{
  "train_examples": 39062,
  "n_mels": 64,
  "mask_ratio": 0.75,
  "loss": "mse",
  "encoder_fused_qkv": false,
  "encoder_patch_size": [64, 2],
  "steps": 21200,
  "lr_schedule": "cosine",
  "warmup_steps": 4240
}
Rows from block 6 of the encoder of a small masked spectrogram model, named by matrix and row number. Rows with one number belong to one neuron. Each number is 128 + 24 x the weight over its row's rms, rounded and kept within 0 to 255. All counts start at 0. Numbers have three digits each. After the name is the row's rms in percent of the matrix's.
Before each neuron's rows are labels from the 100 clips, of 14976, where the neuron reaches its highest value: "strongest on" is what is common among them. Only what is clearly more common there than usual is listed. The data: simulated sounds of rotating machines with and without faults. In brackets: how many of the 100, against the usual share in percent.
# fc1: MLP up (encoder.blocks.6.mlp.fc1.weight, 768x256), inputs 128-255
# fc2: MLP down (encoder.blocks.6.mlp.fc2.weight, 256x768, transposed), outputs 128-255

strongest on: conveyor (100 vs 12.4); state: faulty (96 vs 55); grinding (65 vs 14)
fc1.135 115:111126101116120097137093161109107141171114133115145138113145125141121148136145141122114180148094141146101107109131155092164113106130135139153095140140175079097128139120091128133151115120134129129125128111148118098166098077125090126093131133148102085130152148130192137121142132106111103124114105124155125139122142151131091101104159150154141163081079112105120148105143152132105129097149
fc2.135 110:174125142102123152115137129119099141070110156069152156113115146137120113109122165087133169115139106056094127164153124152114118137160177148123107107151104171151149091135135151202134094124128146149111125166146121077143111134110123110159132117184123106137149156145162171156124122137121126147127138105112150132155124114128122138092135090144121132093144137136096150124172130177127107106110

strongest on: piston engine (60 vs 12.6); bearing knock (50 vs 13.5)
fc1.406 085:135126108144121129114085143077126152165120163081129137122130116101118083101131110151164106117120159156166112153108124180159173119119133143159104122084155105157121157090139164181147152123152123142139139113088092122138116114123115126111093111120131108147132115141137117111118143129111171164138088135147121126114126107141152132132118153140099151174101123146126142140146113180142077133137
fc2.406 093:077142131119150119129160106172090130172165100086152116138150147091146175100128150140106132094141121140151155098098140169150124148114116098114171155102115135083176136114138151147076142151134151130135137106079172154104145078127117099125123113091152164124104104093116104136178108112149130128135162144124121130136187131110105120159163140123120124117169096168144107164146144146156130142100

strongest on: conveyor (76 vs 12.4); thin (high-pass) (51 vs 12.4)
fc1.350 083:144116120113129090128124124169121185127180139117125147115100115097089119132137133111091123114114157136148119116080114133105096166136147142084120141127150134117101164083085141082121089116133111140168168130121162120115112148082145137065109112091108163162160143127161108121161102140095115167132156144121118141138173167137106120119132140136138155121172156112118165132143085113120117126108
fc2.350 090:149109112146141167125139141130122080111074145183141133128182163098130101156093174147134158112137127150137147159127093109148151095132087161138153127135103111120074150133135128126129103111085118111104134088152158116106122142146140127199156114163128129113108171173109121075105118136141148154134168114080134137132093116146143120106128130132116108129070173114127110143130132127120150098129

strongest on: compressor (40 vs 12.1); pump (37 vs 12.8)
fc1.758 097:113088116112149141098140121157168144100090125090173134164103124115097075103143126113126174119142133088163123106098121084158180119130127141174109118120110147142156151151093135117163085164145128119115138174104132129093112144149084110148107104172073129148155119126126126137187112126096121145115122116082127116144119094106151099133101132137129149134079166096172102158162138133107107149109
fc2.758 100:140142165171085113148098172118140108106164109138116137135115112192128132147135111130116108113092159118156149158104072121120124164152116117085134127177125089096168120110150124131097153138141142122163135099141130128171153156124176133162191165133173112128134134126136122129111137111105128153137170128131122162109141107140133163143136147123121102126154159124118134129113121099135105124144

strongest on: piston engine (61 vs 12.6)
fc1.650 100:080110131100101124177164146133129094129107143144148103102122116147138119140140112136098145158137125118130108143123139123155101113150178156094133183140125121118102145140161128156139111125111096114086113148107085152095125088133060088146127158094161095127152120134123125149139157166117141104127150126137079112161116128114107116172161061170101097145103140147099124104173168129105121104096
fc2.650 101:150163129159147159111106145110122105085166154148142159171130160145144112111153152109160135115153090175143139155167108120154161095138103127161122101150090148130106138110103143081145120147131163140103120137194168140144096144114092142164163125130150114087092091090135112149139061142131111168111128120125131132099132114145139161118111148117162150119112138133128146096115099101135138161122

strongest on: turbine (88 vs 12.7)
fc1.628 080:128137129142129162100156151138095140154145149184091107139117183120161150166110162173134144134177128174136146133133136173131092139143172110109112073117124098083127125096147107119151100103131145098130095114122164098168081108124109154087120119133173075118137099085120124125108143090141132141166132135181135109134095141102117108151105136121158141137140162153135121122165146109098055156156
fc2.628 086:091133178120159144118111158115162136104146105147118086145124110133142097131073115128148130155077119110137107134146150126158087122172123145119159119160121121152156131160098126155173120130154162146120107082088157163122131117097099146109105121118097167143140147112142163150122115119088080140103128161153109122110106097138144122100168098148107152130121147121156106126122131142095138107121

strongest on: conveyor (89 vs 12.4); speed: slow (70 vs 33.2)
fc1.612 105:123122131153147128197142088137106134110133149152149113072107093145122131119100132120116127109115135100112112120123119138107149150110149115152132158138113128117113081107090114133140110107154097127112165143098140169131099094137094159153168108107125075145099101136123181167149130124103103140158134125148145123139091123117136123113133104132104123070119108142164084127128126135134093144109
fc2.612 094:145125131064105130132103170130140138105118132127152127126152107137144121109172121153147129138110118131144132152140144145108103117144113157133127135133077145109127116117123145134122145172144159102094093165160143102135155157090180065129126121114139130092166140109115083150128118153133143130113123118101164120106138118129104145108163153146117145136115151107120146133114121122099141155132

strongest on: conveyor (99 vs 12.4); speed: slow (95 vs 33.2); state: normal (74 vs 45)
fc1.13 088:091142139121123113149117132147130137141140093175139119126122144131146088124150112104137173135115144098125107121148072144080151092147132108191143135127106095097154080136162153103123131137143123144119130142140159118162115161112139141154145113124114130114125129104130149122149141130147145132156139137114144150153114125122118124141106135104113145142109106119117147142154132124119148087094
fc2.13 087:086139158123122117106119099129158125072081132102138149172064106168106149169133189141140110143122111121141109141088181130160162113114124110064137140147138165141133107131103117165148106139093154142105114101129180136126154098127124135130128114144116138110117129151089139125117095170148192138161099136159113143118116093118104119151145133157100117131136180139151098140158103112109152103122

strongest on: turbine (65 vs 12.7); speed: medium (60 vs 33.2)
fc1.397 086:089087120130132118150148156100107131118157092176122131078142191104089174109086122138175134132104113101117107129113125155118112120161147096199128107166115110091110117079082139127149103103111125131147163111147156129147180110109148156158195134145119151131147146152127120135130124128164089081094099159166104111109118125156130160147100137106129119112118132153098155130136151128128111140143
fc2.397 087:131133091149167140074123172127120082132103173159145116101121128161125091139118106097161122142113111138106136117135116122135121074135155112152160141143105099088104139137139145149178147120099094089088167141080150115123116109106130091092159144132136136175070103163163181175112116144125121132113146110091143124105112137066127102165109133152138138157108127157129119138140122118113178149115

strongest on: turbine (72 vs 12.7); text has "speed" (71 vs 42.8); speed: medium (66 vs 33.2)
fc1.626 110:162142151138131076111130159151113161145118147185146130141107137140064109121141126145135159111125115137166126105091108135104120127118147118118162142105136144140155099099154107095141153129100139162120137114119094170111126078102158139102142144150140144143139166114159103112153118089127137118094064147121106127138135112149136144157132112194101115179095182146117093126163127160115100129134
fc2.626 120:137121139164154138109142127149144103160153132154107127122102132180104114120151137123141131101121139131094090090157146128139158143082101129162130142103124150146133153121152124130155125145161179101098188065109097129087121087101147137123156111114143152116122158126098127125178154115143121128119130151115152105118133103155172145132134092118114073129111099109127143124116100108115188188122

strongest on: reverberation (64 vs 35); text has "room" (64 vs 35); text has "reverberant" (64 vs 35); pump (31 vs 12.8)
fc1.662 078:163124123109105092143132155105112144135122161143144128093112140109125115130132123164163109114139158144139124153131141174125136144137128183159173121090097086131150132092133118149141107135120103120146164112109115111084138126142103096103093136097152156132114142121178101167143084089153143124119105132154153124115145136141174163140134125128141109119146111094142141103166122190118132139130
fc2.662 086:108091109085126127101129135126123115125141157175095117138134157184121103118073087119138102148116125128158084115123150124151122107122081146124096125112152078145122120121143095150224119118164113173138099113115168150083189110136122104117091081114152100143091144111120121154117125138107095154112119129147157134147147129104140132091132106127124108098160098113082146125111126125163134139119

strongest on: piston engine (47 vs 12.6); compressor (30 vs 12.1)
fc1.753 081:093106130129143184116193154120107126110134147148159171163159108103146128162109158149138152127132126172128188118123151125126107132110087146181138099113117105134183136137144108151132124149066133151124149123126135131162086100145111144172122158161126126129108114084143117118104133155136128100151115148128117159159133128111160136096136106122129161157169109123102105133123123137118118055131
fc2.753 082:166128161192118125133143106150110115118132118059147125146161122165153176120105149112118097146164122122121169098134106108118118096122145120174169115103121120111139147097166112138118136119098135099169154154148102122109146169153136109121094127134109131101100107119115111148146123097113144153105114125117096116130133086107136120130146117174114147134142111106109096111121063135108143136075

strongest on: piston engine (95 vs 12.6)
fc1.81 071:080105125089154104163132105132158176139073123102118133103174119097111159115166072119141134100142107125119110091121087153117134165145100114147136116088128136121120107100153130139122122140149134133170122066119105140154148174121126128109114138169135071126115103101079117167166098154065142119164102117121148149145116159174113110145160114116115110126119159125139164126138109195121136145163
fc2.81 074:118143136131154081129122077167144110117125172076129139113129140140123151141126133100131112123121151152178149131115105161110106151143100153162119130142111128092126135184127137171156089148120134123142143089144138143116096103145158078146114101127135108128172111129102089117136122109125134138141124136106116136144124122121112064126105143095104113145124157136128176142110147118131140100120

strongest on: piston engine (100 vs 12.6)
fc1.615 083:122161141101109134101107103107084167123110128129128134141122131141182179140138130122102098144145112153108141106135135127120124108117103155166139145152158148119112142107107157135160145146157154113094152170144075142103155133148134135121114122145141097171166134156078108112094139149140162120086111145144106095093119133137152116132115149092146182152175124115146112147097115151147113140128
fc2.615 083:116133139104139136140140099105142120134126161132160121166090131160161136109115140134116101112073184115140093183123145143167131178104094111112122100181179120122149102076149139105102121117134077167101145148182078156089112108173135137108122158148091128101131148107102111144086130155134133125131126143130124097153138145136115163118154124155093117137112109121147116121124084160135108123112

strongest on: conveyor (91 vs 12.4); speed: slow (64 vs 33.2); imbalance (52 vs 13.9)
fc1.186 096:079141112118132076143127132123139161122124121150139164140133154132087119121142145129069121145148130166152113149165101147110122123096118120116149147104125148149090135126125125105124111151115125137148172155095148109102080107165121137149097121121128093148102132130163109196155129131135131093102125131127112100121140097162149093134098171136154162125095089119105104133105133121121147130132
fc2.186 105:105193100085127135083159135131149120104093165100148151153131155113134124115114107143126123106121112117132122149144104171119122132181125114131126139126079085144100147132150141123127052150115112163115129122148142125085060131155139116112155124122138122123081120147130080174134105117093088100144159122137156106173139134155142090111130110139117134133134120072124110189130182139116134133143

strongest on: piston engine (67 vs 12.6); compressor (30 vs 12.1)
fc1.735 097:131107130137127133132155144148099113137121109108130134147098123121136111163125140122115155152159137119119162117127120098166083112150145112107063070105140147108119113205101164090114158133083103127139130091092140144125137144099122148135149120153156148150136121142126129132088153158138140085126124152107144123104143095130102098143090117119173148154142132116120133087154114111123123151114
fc2.735 090:176090166147092097115151152144145108111136136131145104160142129138145117145148096115058132129147091132113106123138141099065142161162100101148183131124146111123131101108111125128129132105134115131141106175156115151126112157166146157137175128118105147115143141139119065144142148136152103125103140165133134135128123137147134151152134122131147140068081082140157133136129118124162092161168

strongest on: piston engine (100 vs 12.6)
fc1.366 148:106152149151127117084156115127125167158133144146097104169117153145105113128121130122073136106117092097128140104115077153122107102150155152124124148135098105139112124124108107111170119131130158140105103158172145121113107147159166124131107116131126157132118151106109132137132131111121111115124131094167160139137106152158143115120122166126112173165131135133143156127114144143124155127092
fc2.366 142:135092139103132073149134122087112195100113132109120110152166135115082097151148145121155176126134155148133131109138147154142141125131108126122096166148139132104101115167124091129113117111130157133128145146126175144131195160094128088112077143107164160127163113153158122122144108095126129094111118178102149106090149129149156107103105122161099099128180167128114117116099116075163172131129

strongest on: turbine (64 vs 12.7); gearbox (36 vs 12.5)
fc1.604 069:158128096139149151128122137112133098137168099101112139137084119124094147140091131136108092153118143125108166093089179136097103133111170171106114122167153149169153110109105125120145151075158120144115132137142174126102127112133110107126101147184085118125146158080117097131126133124115164137102136133148125179084139114105146168150137146111116129125140149118107139145118103143113140146124
fc2.604 080:174108125128158134107091137089088105167163108125135097112087114125109139139103154140160158107138121116104129130074134128146117092104146145132098099127091140137101126092105138147098117153148164153138136133145166107144179110170124137084084135167144101121120112105147111114104085144119098146114128129091106128126133098120155141164151104159128160154151085145101102111118146116109140151144

strongest on: conveyor (98 vs 12.4); speed: medium (64 vs 33.2)
fc1.337 081:127166147142093158080091143151137148165096137142105119126116122118171147094110171139143174114135129149111150104131114144091142128127107170090127105146130091117172136131128133158102150132069106143125148162162169109105128120153123108126149100080122144131151115125129105108143167096110107139122160141156091125117087142153099118139112127112172126131158117119138082117136099153094152163106
fc2.337 089:131105105117108174106122112117123149186106097142165168120189111096137103113156109122159133103123131126148112130105132124147152131115168139138209116095083116134122100105093112118112137163107122156123163122137148112104139122103140158137162142122129139129139152160128149154158150130151117142157161111111120176114133128138128115124116145146150113100147093118102114123145105103102119152161

strongest on: reverberation (85 vs 35); text has "room" (85 vs 35); text has "reverberant" (85 vs 35); text has "speed" (79 vs 42.8)
fc1.549 087:124107154122146120133115129096100119116127120128110121125152081094139107109132058165135117101170116084130140145112146126143095138072102107110173155115139172111122117118080093137084112117104130160144132131120130130146105104130134144169146124137124126101131099133157118151166143136164175121129113142118080082126113105145140105099144111142128112099132109152132149121063144103130103097173
fc2.549 085:121133133131141123120146162124152147139131153143118141138121127127171176151108116117098135141124131148090093111095141155090116105136099120133132151137117143102169123143148099107115159109169116130125134089167117131102138145143112096109128146144135141115103137120110123158169141110127128095114150114146105126111146124136082129156114117182093118138103184085095101115109143123113133119134

strongest on: compressor (100 vs 12.1); speed: fast (91 vs 33.6)
fc1.515 100:154136110166127107155115104160159146118148138141069104120175089132125163122109116130146130114155137171156133120143120157185100144125072102136157118111126125134099131135143125121075145110138130095146120140127097130185093111119111144161126090146128170151153123149138159131190149134111118145131129103108109130130145102134102069092097137139148116138136135142111141110141154119085134128126
fc2.515 090:147074095156134162117125146116143121123168103081130167109128148075157166150107151143124101188120134074101120109147137099134165123098121125094141129195141174136134159120151158162120109120113132099110119124126142104167172166113149151104128149134135131112110150112131133151118186140114102134121135117128142135146130114123087157131107103119127126099130122135128182109098120131152091141142

strongest on: turbine (74 vs 12.7); text has "speed" (69 vs 42.8); speed: medium (63 vs 33.2)
fc1.283 105:152070129097103096152134141150142111112142119109115160083106137105118121132144104146169165153103167124134115102106155097114130156170122188132120083126144100122127120129124149125169110130155110126161147116157164124116126134114104109124101169167142112110164195128141088130145144116138097134151122192161089083124086083172082096117077114102146133136157117104149102128131102158118124142121
fc2.283 108:131110145109114133113130138139115150091126129119103129171120147074111084101107096091155137131120105093130115124119165129158132101128116174162135098138170149133085134098132161149223130129157134114139098088085124110122118126122127115120125075110144166125088152113137134129102156114102094107157102159164127120114163144157131086162124128118106131158132036129126123132164123135127175169125